From a checkpoint of a small model that predicts nearness at each pixel: norm groupnorm.
Rows from block 2, named by matrix and row number. Each number is 500 + 50 x the weight over its row's rms, rounded and kept within 0 to 999. All counts start at 0. Numbers have three digits each. After the name is the row's rms in percent of the matrix's.
# conv: 3x3 conv (model.mid.0.conv.weight, 256x256x3x3, standardized in use), inputs 132-142, a 3x3 kernel for each
conv.93 098:564567529567577558465419459525524552505461486519609461505517454556542537517603462507510488440380455483463544481529522562583589453465450449530388511543546517499478378482461559485475465531485490437452503554464494498465508545482572600488504479522356412502400477476441494498557520511538484594521496465
conv.94 104:500499505505449525518531523432584541504492457513568420521372466519523525526534456573528437498473453496485492502523471523542487558584417457516467611651478458485399431441479494455542573577503425475521466473568540619467491485512480488574535542566464511427499578504434569524494537500556486496581533541
conv.95 101:472530537541481537543500484517429579455487508484554414597515469502494366546485470506454518519474585459493599598498575534579470500518471558560422423553511470468577551507552526471510422418490388467443513559580567445509520534513464504538566422465402416453507479434478581582548513579560481478511536447
conv.96 100:613589619546546565506497516487518539441472486410434443426453474459472498512534545436435450382375420436396413490500467507500432477502452449440417546554521516544541497483516449441489496471501493449478494494522524528532536548532539535526544557539499490513473482457482507474508532550540540537492498519
conv.97 103:541524517479471534474471510496468577578516554442429416433389557507465497554527498488416528525451402399459502509469426491436524580540447558431533473524548580542476569528567459479479455572419457501622485513532464530516537476459494513498531603544478486567474405509530487514576454424488581540492517480
conv.98 102:431499456431501564471464467573567504497492554598524488542470527491506539625535514493617503487529523450477425515497523544498568494534508486404581604531402385590510401487387371451587546507531532468457536479451433606558438538537476468615522402529463551388496504500527486509452464511546516533542516465
conv.99 096:447464456511499493513568426567496516498506474450518458507391591531480542560488437498560517511507540443468470517474409523601502500500475440491413509589494564529485460554463515560534508538454470546448485547572547532569474488457527574478515556486446441479507527576532422468491395479538483496501547420
conv.100 098:594577600547541544501490515490515527427465461407461442426436486474482491530548543481445485445421458463420423512509497468502406470512453432492460531546501471533550526470509486457504524485495459455486520487511510504489546530500530516498540547494483491556466477479466507458541543570512522482482487510
conv.101 102:506512506514532462421437393478403485467483458564483455420508511524555556480509397491468445480469443482537549510510515518472452529572529540558561504455479538565445451487455519539481451549469512467502495556478576523491530557523517536473387429442449487534583516476440495454560501521548579612454457392
conv.102 098:648622645561557562524534536471513521456508477415432438428456484461480488497545515449418441425350387449351448503544497527527447471536441444443455522561517523518551475471493449470518538519511519448472502457511529523522544541503519545493539557492465484514505487512476497524543531571569581558514520510
conv.103 104:558567551443446534520534580501521521543515533454555428433435504547517582404540543497476480580473496544464425509468499464459550483555422425474489463547539510490561451456498522401564490519402448517595506600475623480571425412402454433446470526491463485443558566498459458408525521528413562540424575585
conv.104 104:474476468484481420486521507541552533589581490548534562514543424540482434513437607486448470459464541479483502557552479502505487567544466467508540495437513504519473550513533543628540419504520549501523530583525388546441516460446445462422522525539432609562502522531284457518464599454448496454507525515
conv.105 100:511511494514507505503522484515633514438517555457473628485545411411431472403473462478487481456512537483469493454500495470467402563528438466514534445483427468566547537474411499528466505432527484508544482479460608498520565544576504496452468524541460509455510535486572516550495547529464436378477529511
conv.106 101:448435438487489488446484512653548503579466479495553477495512452559479460360532483527535504445564501474528463492481503559486454478484501513367495508475499569553534514561476502548549469555509435479494589540538587473543510595589520483432477468469516552560528500525446509554433497533538498476499516521
conv.107 104:459540539495499519534464483486546414457533452386565459541499539531424402441493471406505495474483354486444469453473464533517505567602479536521502483496582436565604410549532471608433439472502565433531536544560600421574462491467475477483540468460520401535513534452404490436496512430535507480430510474
conv.108 102:511509518461440490417389467607488458522512473513527445607456440473483472473417520489530499515574507564493531596446424482492515508580522505458514481495536570600448497416494486473519509422463439523577486516481599507489474497473453382507494397480465481514435523435551480525490424376456525476457485521
conv.109 098:374389484492508519519524435554627516511540461472514559546554580397547486396484481487430418498495517546484569522448491557685532515612466529569564598540515473530487428444432524563502425468418557485432688509491663481391428507512577616586508502445492492455468520536466591514443412496527515521547545508
conv.110 092:543510505529545535433474477506511546470499519506461465534529520457486491514485515635513470479420477441425522511473543502564432582566494420470516533529467573628542535493454524437575518502504479495540571466540605596538544506534491480493513554526476541482533429570525501585563460540445525489452502484
conv.111 097:554536438504512526513477486493507562510420519520571479373483410486488501446498507568489530590500563503456585470445500426470514537537453547562538478510475454569539467520519484533514469396511551447465490529493454471625530501486526496524425456500522588540450487536424483455478492562524424497469533489
conv.112 103:509512550524531503368431377416369502459542471546496466448570506492513417539505427463491602502462492631526512492460492523502472541544446612513383407495458472513553488498527456532518550527437592585484514551572522452478527492556521515446394391403481484458509492496520412478530510495415523499578550500
conv.113 105:480496526498383458535498492541405448467434500564487434489448517427545538606460462436427553557474620450498512524499439487556520487517473526407388499441556480504457565560470475546505545553525469507504435437553507547458463466574531402395503489477568511432421488578498584517538481493506518478497485539
conv.114 103:466481512530530522444501533548500421455497453660501469566685554468404461449431504466497494500493540503479502499511440578515502495444507539466515443500537524438504535604517542539539458472497450436574499506605482475488516474567498485503494505534528484524397484546517434456482510500498506517469398452
conv.115 100:561534529444419377455524446528476421480582487437472482625529496527531445453509529510486492515524468520476489497537542441391461437470494538512496499529588504468475490477501517522516555589477473442442526594509526592560570525537446381455440511492448491547559557484455540444471522475517476437465482497
conv.116 102:473486522369438454500544527598467473453548491600582515553536511559488489545552512485449553534516478486575520548456522390441463496538664452536528420558544408465502490433525432441428480479516546474581466619519479513490457558523506480466513546543504582521527501459523459464574523574364468352467538480
conv.117 099:513448512493447518502529517486474483465404508542514452472495530430548538510530566541449483564557522498504460526512555514525460447630484481517469489434484482429587438399497526481577441560450474481467479495507425414495495454426527484490498448574498478563460446556548365585542495499509428543494557551
conv.118 100:588574548515479495488507521428522454524506464476567456442525482574535562410517522438494526537430540498428494451535478557520518495587585496524443460554529467448524408536474562604406382509564557480481501512615495566575541464497509511510514517436524560521440533499466557511479554549520488476510541604
conv.119 101:447463467481474412463444447469462501665466533443405458620500577495398540597398505517520480488526535556485430614511544524497521415495572521521508514476517515553469425458502625541555553481469538495548484521527463455474548508472432442459483421572545448417530498571625514469584463552539533371398518533
conv.120 105:536512572510443532514451484553481541465459566496595403532472558512453580506477510442470544450538427447580420497520503457511568463415527488474479573460525528613512491505573434561494550455419547430542506522516481529510451532480496331492497455493492557493491555462477564621492483507479515560460496483
conv.121 103:497512482418468477498502476512469596503510505544451427483491533550469544463497440507519449601463454531456444498548498454495539459617631522488476501514469513488559534494491423419503548449490508446512575434459450505528480492458437456506483515506483481487482474412509511624521531582512515591481628488
conv.122 099:423500563486523511469472450592443471532453532523583459437584569526512495538414553467435433520517492520449539462455468484593489497496489496528598552526513529598419518546518430535512403466522515468435455415539502487573461471471506470499532479444565582485443449598450469537452537473558535531483510541
conv.123 097:572597589530561549497511521458529513447502479410434444445454484433505480502548521481444466457401422390338437502535452502512420494515431430438451517538504516521532484469471446453502487532523507451434535459486472480507523525472494534479521557470502478528515468470495457523488544538506567536504499525
conv.124 103:478521580520512523472447411502509383461472431444598590474528450411491463534429466562501502467530499512468529514503468510463417457518531599512524556522469459613583493502520502507535566453527485550561494548509505449490462518544482447515458500507534564454416479486500376545510478483543560418492433524
conv.125 103:492510491478507475459456395425479546480452537521513510563477503488463491396508412543457460523482518569464500421467498434515533524503385497492423521484467562445622502495437548585480403437433499553529512479505580488525458548543503501511395467430529514461527566490567499492495503619510479466514550465
conv.126 097:486488486518489502470444496645465397406500526467455556565496529484510482448458586454428513488428574496511486533540494518494435531531564455588526396536548516492460436507497513483539527427589573603445481521524546567453410544522497473475518444525480471548507475505525491449481461496461545546456584556
conv.127 100:546524546523531534482495502538540464486524428414468450436443445460514455458538569453482480448437392461476437617530471540476411496506410407480475511580503449523553461459473459471526551563487467456489528445510511540533490498474497506464499509453441477527476472530489471472547484479497513499474483526
conv.128 094:474443443465483467514493504557461525486443603498530487487521501480508555534385541449514533507577526559485475549569457487441477466580509555519481499428521497459589556435385575580517520430466525455515529496537479507562475553489463504468466392519615560501459438451515498480501416370505473562501546508
conv.129 099:508481490552507473515508483468533523602537510515574540569544478585474373543544422498463406524526486460473490510528563508508493571528469429495555396445501423503497460570540564527438585515495503500564377511466443411479492475466507492535463465466462467565436582487477508501515581501589569417545526480
conv.130 101:477513542504493476522493468403466461445462639495480505475445458423469489447443526488440485492459518532478482603507517528428458568481491497531480541443486517500473544406505609476557506400464401509484501479385500422423529497540533496546495497505464564458524555506440418540460499536509486522585470452
conv.131 102:475460448484456475479489521486502577359477504502593498393524536512534528462416597520486484486452507467486418536529477442471437458503568489483480536478502581522519521536538422447472488528522486446514564564528404498522505435472424438465443527558482465418515429464589478536477447548490507461545618543
conv.132 104:529531502447487486525495471482365632498461518474485564619465521485520546568508599514490497428521507451531558612517521602478475405440501446475546477565483503509480471437478446487511582537509553452538496524502554526535451506526401484519463564495493518472481526522592502502554532510475460481503545529
conv.133 094:524532532491495502460471469514501469563549566513474473465458443457468451472447424438410438505471474493504500530549510474455485448428445481519548468519529463540519522517526503490486470417442502540549497556538493529540474479503465459496426438462485546458574522444593544489604608558527532519461473434
conv.134 096:486507490487494502480455450507438453576537483563511457510469480443492438425558507508459456536459511518443495529496489448465515534492467496477483504561480483541465531544523558503564446425464467481530491446444487454501517479422562485482526482495457471445554522414625397466550534588472485590451461493
conv.135 095:534509525504505512487473462444492408512489405487448521471478515431521440497444496509441408480455465452438491494547499548488417485485466498473505473562542446478533525517531528539486519407408525495526500474511491504544483485503519473492470504473469534439565519539597528502561571583521565554602522505
conv.136 099:559463477498471406492495492454539591518528532547557463434520531561488517506448435473524504489426557522507527459476463485612557516546483491436436475601578501490576527531445473459477470508534491477465477520518473533563474363459466426456452519465406452438552467578495486440534554446493585581527496497
conv.137 096:543523561495512523466483480547499471525481519502490462523459486442469475529521426489450411504482401486484452544463563517492456470462448459503532480521554467476544522476504472528496450524404503568491513549508463470503487513494446492533466532485435487483518511496556577514573605617499557508473529506
conv.138 104:489546528474500505445490469482497523523476451402485534581507442492458452558574362559549466521461463563479483553517480428547562369460520469546606480500552500573600467446491546504537443489527543508523502490581517571576516555493459462464481455526518528472506479465515551584518520459538576489416437469
conv.139 102:493488508448482476493476450444519481498482466512442405524520461550568442478474517506472431478515519446496509462458495529489409550515407424488504481508468505526502467502461453548510551536515495500522528432452481534624499461539477478470528521522452442497615456574589495561608558600447527446533460417
conv.140 100:495485537484498541470469472496497487470478389444542447563530518477498517539563481502468473503474489509477487588478538375475506451551441408459515456518489459546469474467469555461569402460536381449440517520497548446447522470492488444515465491499505509484494467474474482458489498545426506526471548538
conv.141 104:493467495480508476514521457491415572541574370571451517464480553451543509519450552533432480478461405431438399526435518492520482563530537435480603568533565441515496496478503432508479599473543533534521382612518433493462518414438433449497463531487515543521542490534508479431551491554539562439487487593
conv.142 104:513470459490492458445523478611429483498479481493482503574497542574385527516469528427517474464494492557495448425530500489480560489427564427442521504514465573526489556427495455518465589511431491480471481435547546538453440482508502527551312370490544510465468523475567551489464529487456529558508496402
conv.143 104:477492486476499482428399495493480522469439527516539504533508517564497528576400480511463501471474513535517473600601514521574514497514425465488539484518538451548489464450421461455545582457536580521612406496525503578446455494491468559498428527510464471467484449502510411489482528489497487473493443404
conv.144 103:479488442463511476493477477604500548473473489473424471517636474448436511515470465492459448484505492459523525510466514601503520486556432432386547496526560547502505500560508500449500489446568541405476459513450491480487576502449414437461564453464486378527498406558514510549558548631521460472525498465
conv.145 103:521540534464509491510458508517474426514475489443539459502547483598467537396501403476421494476458523579523501463482434548443545541448518528513407565571454445546538538501433411609540442506607505526421476501438546564533579479536495645522522462491431521469517481646434440544405514463529450429496446454
conv.146 103:445377438502469510407388409573534522433431539531528443480499488518514490485479407541479499631555517479474522446474498466468476495574473441543516469424469562548456399389377483442487449465546458512465450480525636573562542442539494359493449456502423439592595558594491488586543471547503531559446521483
conv.147 104:506548499517530463520516490400458522487512534577635569472560488599454516478572619435481462429538500461420513448443558582502598500508476615542433504488486533519456423579483515536448518522558484567496454489447526461537487461500533482496465421521455527432426493449470540529455569555591542520618493483
conv.148 103:486515520479493477452456473503614508463467388512547438515532533401496551462462476468433445508510509530606508487587520540601497551581502541422471524495581495523519558481482502475380433499409572515423549506520581543521502541419408463434455509419499431510464441427549483481467552487486464443431479582
conv.149 099:495478458488474490414531479543515528474581502482515429582492543478472607490561461511509562556449404459490482474468468487549537618536421502533476529528485567504530580460479539510561384620466437467528620521434515572559412452498436392432444505464455500529468570519458436470583551443530521513395488442
conv.150 104:431413454512482485382427433513551492472543522495458412474453418494523609396513643509556487455494433459488550493447431431437510516415417485497484593470521485436473454526491662564424496465472461503490460460466496530481441454512506493501377511528538553469542523472523402506525394447537509520495471472
conv.151 101:549540506492507496550470502469442578554511549472567396412443554454511509509610500471437508467502543527475506512443506597592462527497456549444498554486487515556506641470499453534473577528461547457468472474515531474597506544493434522533541467426550468521493360503439572561447470550503522419528456562
conv.152 094:508538536508511517494489476528482456513565521514518460427445452411446431427473482474354420487421454486456466571563472455511506439546473491572536437514518468513502538508551515482487450435444540556548483543523498504535502513523487477504434462498502479467550514456564492458586553519510552566474499437
conv.153 102:428438458534510428477490469586549512513515552573565579595545405520486465545442591473518451440551471453444471514520466526507473531517539476471536542530561437497484540524532469504535526536580431443581497472580527485488515519454456502455491448484461477435539485497503523429433417475615495525568491459
conv.154 097:472386411533530514468493447435446549480398406497438577502434500514560530520493451474476481439462513447481470471489468616648570576520511588450469515511631489457559480479440501682535365515511457410349507471549487502578462465442481473496489480455557529492564538475492583507550464536566597539506490474
conv.155 104:355419418451457496538522519532360547482451529516519475448475510459453451523502525524488506492488550541499465390450560496477531474564489488507501505485434401461502454389479534528542512463520548533468587424481416451524458465568463536501549522544527437456557509530597561564428509545534457530538596515
conv.156 101:495448503548541516490442269511536469532489478477541533449450432543500474423478579485501418449394478528448500445535578545581472510484483554593612444531440544510451501506453615508519499533437539479487529456470465523466467489502602515420418504507468488588509499460437461555514556503559492521516554485